Weights of a small image classifier: widths [96, 192].
Rows from block 3 of a small image classifier, named by matrix and row number. Each number is 200 + 20 x the weight over its row's rms, rounded and kept within 0 to 999. All counts start at 0.
After each channel's rows are labels from the 100 images, of 14976, where the channel reaches its highest value: "responds to" is what is common among them. Only what is clearly more common there than usual is listed. The data: procedural textures in two colours, tilted and lit. In brackets: how many of the 100.
# c30: last pointwise conv (model.blocks.3.c3.0.weight, 96x96x1x1), inputs 0-95

c30.55,219,212,191,203,187,226,241,223,194,229,199,202,204,192,195,200,200,191,174,250,211,198,216,181,188,207,206,218,194,232,206,198,196,212,167,191,183,248,130,178,200,219,220,190,191,218,229,229,188,193,194,194,189,170,177,172,188,188,185,227,202,201,224,196,210,164,204,191,196,175,212,182,226,244,212,192,190,191,178,177,187,183,218,210,236,179,185,193,215,188,177,180,201,201,223,217
responds to: black (53); pattern colour: black (49); ground colour: orange (26)

c30.19,190,190,250,212,192,200,202,220,210,219,207,220,218,189,187,189,159,227,202,173,251,205,189,225,207,197,223,196,178,213,192,201,203,188,203,199,215,184,179,209,189,177,197,200,205,188,241,180,229,220,185,191,206,206,165,190,226,198,215,248,184,255,225,205,222,184,225,197,186,225,204,185,228,202,198,195,202,190,179,165,192,193,175,208,218,203,194,174,204,186,223,197,222,210,231,248
responds to: pink (45); black (37); pattern colour: pink (32); ground colour: brown (27)

c30.78,144,158,211,215,176,194,194,270,222,148,204,189,198,218,177,183,201,208,177,190,244,167,189,167,196,220,195,181,190,221,196,199,187,195,194,169,202,196,199,193,182,185,214,183,185,197,222,192,196,211,199,196,201,188,213,179,200,194,193,193,277,187,200,196,215,209,182,220,201,198,188,203,175,211,169,185,195,198,195,177,201,207,175,187,191,187,195,196,190,192,218,175,181,185,197,204
responds to: yellow (39); ground colour: yellow (29)

c30.92,220,205,201,195,202,183,192,236,160,176,192,204,192,212,181,193,211,162,213,184,220,157,219,253,191,186,195,205,183,179,202,211,206,199,172,171,184,166,193,203,207,201,168,215,208,177,173,258,202,196,194,215,221,189,156,185,204,171,171,190,188,188,194,202,201,181,195,212,185,208,205,217,204,182,195,187,190,181,217,224,186,168,160,193,180,182,202,199,190,224,173,182,236,171,198,203
responds to: pink (42); pattern colour: pink (37); pattern colour: white (32); ground colour: black (28)

c30.45,173,153,182,194,230,184,236,177,220,180,194,206,215,186,166,171,205,211,195,173,161,223,224,193,176,197,193,236,197,207,177,198,187,193,212,237,191,200,209,184,215,211,234,218,237,192,184,183,173,215,174,193,205,164,182,195,179,186,217,218,199,212,192,207,205,173,230,184,177,236,194,163,164,184,189,175,211,181,196,201,237,205,176,207,179,199,207,198,227,181,197,193,191,197,200,214
responds to: black (37); pattern colour: black (28)

c30.0,222,230,219,206,245,169,211,201,225,185,151,212,172,237,194,206,191,211,200,195,154,176,223,184,200,178,179,194,205,190,246,213,188,193,196,199,224,197,227,195,191,203,241,196,204,191,193,194,166,200,240,218,213,203,194,165,200,186,234,197,234,192,201,228,208,222,205,189,195,210,207,223,196,197,161,192,192,200,219,161,196,195,199,157,170,194,195,210,174,196,213,187,189,216,197,188
responds to: black (69); ground colour: black (59); pink (39); pattern colour: pink (35)

c30.65,222,207,220,189,148,186,233,198,191,166,228,207,204,182,258,196,192,191,235,188,262,214,176,217,238,219,166,190,190,224,202,201,188,234,205,177,227,207,205,199,189,175,166,210,202,207,210,197,177,187,163,194,166,216,195,183,194,193,188,191,197,197,183,191,221,208,182,178,208,201,192,186,186,192,224,212,176,211,202,190,201,211,187,191,199,230,172,185,191,214,181,229,205,184,179,214
responds to: yellow (38); pattern colour: yellow (36); pattern colour: orange (32); ground colour: black (28)

c30.30,171,231,201,228,225,178,195,162,230,238,215,180,240,192,194,230,168,249,185,197,242,195,196,201,191,190,190,177,195,192,211,206,210,177,195,198,218,203,181,204,189,195,239,220,167,203,204,209,192,180,233,193,235,168,210,198,187,194,204,193,227,199,204,186,185,184,212,199,203,186,208,225,225,195,182,157,188,197,208,199,194,206,202,172,219,173,161,183,164,183,187,190,185,225,187,213
responds to: black (73); ground colour: black (60)

c30.1,246,176,192,227,207,202,197,218,203,191,223,171,213,205,187,178,180,201,208,179,176,173,160,206,195,204,191,188,171,193,161,218,211,212,156,216,203,189,212,173,177,203,168,203,161,213,233,166,177,190,205,187,206,235,218,199,194,189,203,182,222,198,194,184,225,198,200,219,207,212,197,207,203,193,186,203,187,190,182,203,185,174,188,140,157,193,190,178,179,186,209,213,185,180,194,157
responds to: yellow (55); pattern colour: yellow (29); ground colour: yellow (26)

c30.56,206,191,183,204,195,199,201,225,191,200,183,210,201,193,200,200,192,196,190,191,216,185,211,178,207,189,178,246,189,219,195,195,213,191,188,203,197,219,200,213,176,171,219,157,192,198,190,184,228,202,193,218,187,240,208,187,176,273,187,232,184,147,208,267,208,183,216,201,169,216,175,172,210,208,211,211,181,187,237,188,233,205,209,186,211,187,194,173,193,199,194,220,203,204,175,191
responds to: black (84); pattern colour: black (71)

c30.81,195,219,174,208,181,255,198,190,187,244,174,201,218,186,284,191,176,221,183,232,164,172,212,222,189,175,219,214,184,204,185,209,207,168,168,204,201,205,187,189,202,179,194,180,217,205,195,216,194,204,203,194,207,179,197,181,190,193,198,195,195,171,183,190,181,181,187,211,202,199,182,214,193,224,171,189,218,204,226,217,225,210,208,168,196,211,222,208,181,188,211,201,197,239,173,185
responds to: yellow (50); black (44); pattern colour: yellow (42); ground colour: black (38)

c30.54,183,209,222,182,190,186,213,188,196,222,185,177,177,204,202,213,200,202,185,191,200,215,212,178,181,215,185,225,201,190,187,193,210,243,190,190,207,207,205,209,239,207,176,178,237,207,182,201,241,179,197,257,196,167,228,229,200,191,228,184,215,205,231,246,195,199,217,215,239,176,234,198,195,237,174,190,222,184,204,224,233,192,202,159,211,165,194,214,194,199,207,200,184,188,195,215
responds to: black (68); pattern colour: black (56)

c30.31,175,225,223,185,175,209,189,219,259,201,210,195,206,196,199,228,168,217,197,174,166,185,203,201,225,188,208,223,163,181,172,186,213,178,202,198,207,218,188,190,233,244,205,207,212,199,190,180,207,219,169,172,206,175,190,222,215,233,200,176,201,209,239,184,177,223,176,153,195,181,205,185,185,220,195,187,201,185,175,180,188,182,190,186,228,211,185,220,184,214,171,190,185,184,219,202
responds to: black (77); pattern colour: black (65)